From a checkpoint of a small image embedding model.
Model: 64-pixel images, norm layernorm, patch size [4, 4], widths [64, 128, 256].
Data: trained on scattered letters and digits in many colours, 97500 training examples, 34.1 epochs.
Rows from block 8, named by matrix and row number. Each number is 128 + 24 x the weight over its row's rms, rounded and kept within 0 to 255. All counts start at 0. Numbers have three digits each. After the name is the row's rms in percent of the matrix's.
# k: attention key (model.blocks.8.attn.k.weight, 128x256), inputs 129-171
k.0 111:144164139085131115125152129089156120123130099118124121118120128138189149061149146132157111106130177152058147129086104111112111117
k.1 104:091098157107170122106098168171122116112142120138152124118142068148085115168094103124132113085176143162073139162136139131160103144
k.2 103:094115139127122113145134147109090099105129131115095118117185125147120149157123139120135155121151101108060096131164118125180104126
k.3 101:180098139117178130097135132163137135131099114132156119133092125162152108130135103135103141159127127088129119140164159145124115116
k.4 099:111143128111145136135154152214143161132127126134111100134154105133111146139109119111106137115149178127121154122126143140128120127
k.5 107:165109115131141127078151195149137110147110155119116170106119134114070117141098168131074130135106121128115104129127121157144116113
k.6 099:126108102102166153089162114161129142101115159121094080115108126091115122157145145112117170154097137147093098147106114152143124106
k.7 097:141121095113132126153153116147137149123095145108120133117122094153123102114108147155115125075115096134091108140150134123139112131
k.8 092:144066166154122130107115084152139167119125129101147098142111092144139169084120140112089162147164127137097159161104144162178141128
k.9 097:146152178083126139137117135114134110124145142130130127119131174152095151125106125155112113155163151167086144115100106129134092091
k.10 115:091162167120135127128116139123167161113153140103130102137134093108155080127139096154150122160165164163116113157109075064132135130
k.11 091:086163139088135098135141118110073098107142131073045125098107127115103091117133145118140119151131100121104132123137164131098104135
k.12 096:136136101150114111120083111119166094129154140128120178101110091136123089107161110129185088094098106144090157093102102110100114166
k.13 103:101115142130115145147177112117138196116126132126122110175152123146131131151124140104146182138159177125100150153118135104123150160
k.14 090:156129127131112133131137142122077133132132097152132119150127092114131161080081144122105096110124173140082159140100121181128143080
k.15 093:136077125094153112130127109113122181126123095121080094170112139110138143105175128116110149132160136101077160149081141158094105153
k.16 108:130084083088106182143116117160076094112121101098156146154179121162082135157154137146137120132129131134125133134120120120094136168
k.17 096:102144176123122099135085107178089124123123142096132135120078109108088089104130159132091142144134152115120146108158153145160112132
k.18 099:122122126077154110122143104130205160085131151163134093158169131145123112144145140111133156174119141139161101156117150153139170124
k.19 113:147133113152158132130150118162151130139102138130119146108131134121152051082146100104120152118106077111124177123164141143096126180
k.20 105:139110165159145123125127151152197138163096114147132110112141144131136107102132125159099124140116137165160125119111133163158138172
k.21 115:132084141114142153134116115120115127120114142128130096135117143151145130127129116128130124129183135159111146157113123114129141122
k.22 091:117154147146133192123127126126135137107093112089126139122116137117144144095115107148121140154106128146121143116116124187118137133
k.23 103:130134129115100120132142154103128075116132134100133153116114142117087112178119152114110141140135157141089101110135121129126097116
k.24 099:134089076111146151129171140143112174122103142101084143125135141096142124103140158098130141136100130131088156092126090129180130149
k.25 110:086145165070131141140099132158134131143110136136111177130153154113100114104129110113124127160125082101185122137140147139153112133
k.26 102:136113115140154085116104124139127160134149135130137110111129104116099128136143145111116105134103129126081153149136143115144122131
k.27 095:128132062121155138106153115145149110143145145098117113116122100137085140073163121088152162137115172135099146116089143156120142172
k.28 103:163140084163140162154166101134087135138122135115116101114172086115118153127100177138082113129143102130109148109105130153104132125
k.29 089:145112140111146103097126156143122126174115148112119137131143131126092154070137146128128115106157118154073164140095147145119115174
k.30 109:175151097098074149100168122125121106123105099071084109113109147126113059138155148087094106132078105098121120099124128151113121169
k.31 111:128111149154137130170118095106145144094172116104131129170094111120159170102103123132175122154138189132056131140145105083120125127
k.32 099:125117130110111086103167122125109161092134118153113104123119100129136157159133141105142139104138156077063146120107110115183139157
k.33 095:097135129148132120116135119148062093135149102153146132084114134140091121171149152132137080114089131127133103130113111140130135132
k.34 086:207098150110163126090159157154113144120133133119132109132143086153105149134157135131105119129176147038118106134099139153138121127
k.35 092:117143135138143098147162121150128103109128146145111152124159084116099145095088130118143156115145112094090166127086129104120109138
k.36 092:139115104083099129096150121127146207099131142091141153141096125115159164110129105133085134118144120135116115099128143132125099131
k.37 100:143143142155063185132139087098129146156163119125121136166136147104125144074150106125179151161114102161125092123127123120137137162
k.38 090:112205148102106117142118083113119112119110117137131190149118166128109150121151116177160118176140099124124120166135146146127125146
k.39 100:163136114103139119114135119115137104158108086120088135095089086146119111097113139104130115087141133123142125101092148144093138124
k.40 089:069115109117121141109140139106136116126186163126161097125150093114147130150108116121154176111121141133116109091140110147110097178
k.41 100:152098134146145125098133107145113104144116111104165109160120188176105125151124122144106141181121153097131089123069126139171128120
k.42 091:108124101130161115093106126121116124065142136109080162123108091132132115100117135122080148113140110152120151136104101119138128154
k.43 101:130159120173175102101108136124140126172103117103159137091113150116129084106128094165134106154156121139098155083117111103109121100
k.44 106:110096147129126138139105153072128145153116144122149083156147106127117156078106141158097114115165159192086178127127118097123125143
k.45 093:104151115115129113153126133110096126106151144107124171110138139097148129167115127140141112096097111121100118172147121123098112148
k.46 112:121151123148096121179138165072116111134118126132153122135126132140107128139107131168144105130136122177120136110080075137137164204
k.47 099:125114127121095150162158138098072137144127112104119125112167134133105178142085152116139099087152118095049170160111146105161070175
k.48 123:114158116136120168084123152085146147123126132138129151159080133143146158154107121129135071142090142138124069137119096139133158124
k.49 102:115145120142144158099109129150133105106127098107121194108166139117097126150119164138107117156088098096116118105113155183125132147
k.50 090:115096150151155104107101110098172104125110152093118138141074093152134113138064121147125068097116110159144128101111117138140113120
k.51 105:146148126128117105139164139132072132122125149135112129132128101137125139129115179103142127154099116066128132121131164174133114072
k.52 087:079109130111154109146151166171118110142136157126173143117167091121095124124148103117157126143164069141120150147130129146140101119
k.53 110:140100116074146139124166097148157115126096114132105153089120113126115117096163149133115129120132088100134149132119197140124118083
k.54 104:140125112124096129143151143065109151105159138146100124098127133134125157091133127113117150089108135117130173118120141083139116182
k.55 099:137104126142151115109088098147129106146128122099081142156134116101123132145139112147144128112141166112107130119094152156127122148
k.56 095:115125109159156154135120095108155130090116127103128152086116159129159106135116108141152121153156118172138117108136159113118126110
k.57 109:154137128072119146148127127116106153132145129096131139118114117111083114103141134107147096129160122088119142169104142113082126171
k.58 095:152104120141127115115148122123096144096125166141145122137155138120106162129149104141172090071089149119102088124130112095115129118
k.59 091:169074130105138095131168075126162104089116141097112091136096145107142101094148079112143118144158083138099088149100123116119111143
k.60 104:153109135169116156153161098128133155139135123083141120156089127118160126080116076101123132127132121130109129127149095117105088140
k.61 092:119099151107129166169123145127111145130137134130113132121158168146152090123125121103164154137124084162158123080144155123137123121
k.62 102:126129123109142144132136124133144088134135094128099159114119141119152085094124146161115131126129099171137162171122167129111135141
k.63 096:166134136141127129157119112103102147124184126109111097177139111112130149127152109074165109096097131121110154101114138124111149139
k.64 098:175138099127123102126140100169126126142120142105146157084134147091119131129157146131117138123137148087158132100128117130082101173
k.65 094:098130110160130128169110124127135116114139063112119107128151121118087095109132158130106140118136092089120082139111134146130126136
k.66 087:139108092136131121085122116097124120145152160086147120150134165164162149098114113150121134132145125095067173159128148151119143147
k.67 089:159129119081152158112180093106096119133121142122125142113101118124091137138135116153181122123147134131192170099107118136111130097
k.68 108:140114131134121086122121110068109121125139122121087107152125102156122136130093095133138133162154144150106134118120156101118103103
k.69 090:131058140146119175135128126104097150135105126168113147159145169125097121158134132134108160119111111115142158176175141151143117142
k.70 095:071104122162141104124152130170067117122104154130114126073114126130124100127149127110091097120117131177102123132158125108122112129
k.71 114:104146163119134102163145116080078127080122125129119100134120127150122143105111124102140115136126140167125076121116071120137160142
k.72 088:135119071130146141148110142145132169135155163137122109120122096159109099104105162083164091096111154133150133139144134099143144122
k.73 090:102120146125154183108160111101123152163086122108110125106114119139102129171123110126128128095167172144093167142133145141121120119
k.74 104:112132116067128152118138123159115119129150146090121149118107159110105124106128154144143161118159125105153147149104084128143107115
k.75 102:120122111123153137165109111160162140172106109124113140122093119128101107098136149130129156117155125108100150130126149122106101130
k.76 105:128096065173141104146148103140103105069146118125119085165084121129123120144120162099098139134125187133124146175112143085138148130
k.77 088:115116162118152130157144100116092139115141146125089149084159114132114098155132110146089097163143130182129134140132149162133076091
k.78 100:100103116105124138125146097144137132143123143117119127149123107129111079161109114132129097124126123132132117150096087152140117140
k.79 094:112132152160101146146105151137132116174138155098152094110087095121144137077117127131087139151187087156097121127114113126121097122
k.80 101:087133060117143131091129150111110101147134146102141092125129129151132114186120115125154103163119169136092174150163135106139120116
k.81 112:115149165134115143149165119117088115121112136121144133127122152105175147070125132153139154132124106158138153114158111126135132150
k.82 091:162113085075133099116124123157100145098141111071171146131144183099114117130137103146150146134127092078135130115124121135173115118
k.83 090:096184152103115115133099114120130150142129097146088132123140149143171129131091148165115122148107150137136101083084152087150136144
k.84 097:111144105125102134127124134115110112132150134114129125137140127117100115123115159135104103129099163165096098139112123135096124080
k.85 120:105141184115119122118117118136133128123148139118132112128087167120134127089115099155164083131134183194111121116141106069115139101
k.86 095:145117130125111173085123127129104151137134117106151156137128187124108106109160142152167128108095153149148157126151142146108157155
k.87 094:133087133140140076141107117201106127109119145095094148132141136168109150099154201114109133126193109152139106125137122132150107126
k.88 094:140119114099154147150138083162144134145126110121137141114153153122155172150142115154116125099034095175107146142126113127121131129
k.89 097:129102107104107123125142136152150178139137151098134164175130169123136120099112135136105103115122122174129147146152144120110129146
k.90 103:117112071131109169135129147144104141123087125149134102119191117149163112121122132163106110092118134151123143128132126155144124152
k.91 099:095116116101073139127112114129199135106093151082091176163140091126164122122088084098144100101086119117139095104137155124116113133
k.92 092:133169129165151103119147178122089134140122115152131112132134143148108108153070137124163142175129143151151116131140147159169127128
k.93 096:145161134117148101111116097132103141133102169133092137088123108135136067119157181130096140101133101124194177115123118103120115111
k.94 098:098106102122130146111166076150123141160098106175126153076089108109119120152142136171101089104128115140139171161117110125132158139
k.95 095:127148098109161129112118123148116147167107148128101155119153116112102119134113149119115154109131066098158139120168123158082148127
k.96 108:131139130131070117151151118143096106140160118111105147124117103155121145152130120119145103088105141092171133134111165139112126124
k.97 120:155161107126114120126086100102148144176107136101101175133122139125145106120130137157151122088131121135131132105137137149085094148
k.98 101:123124117176120142104183137097124120117118148146099073090104105100156126142162075147094131139108110136104123130103111120127126123
k.99 095:158076104102101145160132117148089109094116106129115145117171164139102151085114145161112124122072110084117112061143109118132121108
k.100 105:114095137095170140123144104130147113133121144139142110150147146167142130115098094132144115175131134117125159130147132104146163143
k.101 106:125144121174140118131136142071110112114140092117108143128086130097112152135127135143135109170124142152137106129113088124143184143
k.102 100:121113097140126109131128108134132111123119133128113098120153125139147134185111160081101162100147163127112117133087122133124101116
k.103 111:128143133116149096163125141124111141106127126129133113126137135121087132097107148121075145098134126121144139095138106139126118119
k.104 109:167154089133095100155127166103141132116112143107078125131161134121112110047155156138111095100111111099144138101120150134125137152
k.105 095:133118126108151143094106161115149155094124164102129104152115122173143130131121125158121090145160144126095134112146126115166163120
k.106 098:133097115168110084114132120114137110083168135088093140155148107149149150149160117121100106134097119162152104120083147126091117119
k.107 099:110109191140092181113124119139148117098137134135143156150116143065098112121134089138103142082093143147133116115153145105103127146
k.108 089:141143166085133149119141126120144142117164101121165123120130173140132144131143129132114113154128107133115177145140134122136119100
k.109 101:133121141147135110144145145092121102096112117141148120145085113143141114136108118128118059134091167164122118136103087124148175127
k.110 108:162187091107156122179095096133078149138109112109112086092110128174131109111143125141130114132162147100117113131118113168166157162
k.111 087:133146143143124131125144144132130142138141134104073100104142169128100132138103108112133134113143096126126154107107132135123138114
k.112 091:119116125067131147122122092133109144114172156089112107129112109124137129091104159145133128142152117118139122115139101153149106134
k.113 100:150096127152169135148133133121121125146144151115136103124112141104139116100103161177132125115117182139132120158139084128137204165
k.114 097:133102150120116127118163131155166151138116137109063122128089067130155104119104127105090137127156107123119151155136143104138092148
k.115 110:134154135147117116091131120164156134185140109100148164117137187101140140122170178147094162102148098146142163157149126159099180130
k.116 105:135128113142129116105122120111113118115143142101108155110150108192077136090149115145110118130084147085138131101129125143118137086
k.117 100:115116079124148174146111116148109166137098137109088086127158132160125118098117130134206133135160161114134150100115151149164160120
k.118 104:105108151176130130122149157095154129125118112152116135164158097156156139135150156139129092133159155142132147144124107154151128135
k.119 098:145137121090129173123207103143103108171156166114148136078111153111176102146137107187155113089125120117102143144159133133092126106
k.120 112:104140156146134126150130121082135087124136123119073108126123155150121127121088098133140092165127163117086152109110117096150140141
k.121 101:115145117110081104106134116152122116145142118108124147116143090141099118109141129137109112161166098110122136143120162164093131095
k.122 094:130159177143097106113093090131133129124141155131120164091089110138109111157168114144093089120120103147135132163192116130111097103
k.123 099:122129143152113160176145115086141091184126119105130100123129110097147181119136116135096143138172110125104136149119160162138088130
k.124 109:166127141131104118084159093087143152148153153129130128179123111107111150133124132160150127123119121105179155112116154151116109123
k.125 094:094087151145155162148074125127181138117119090157092124159119104081138126149114091098148101114135181154084142180116145072113167102
k.126 101:157099156096126134106146141150135167148138136093137145141150103124133119119168102139125142117153187139143119116129165157127110124
k.127 098:122138164143159116166088138111129121098100164080105131174166155161147118094113127100137127170159110183065114115115118129115140134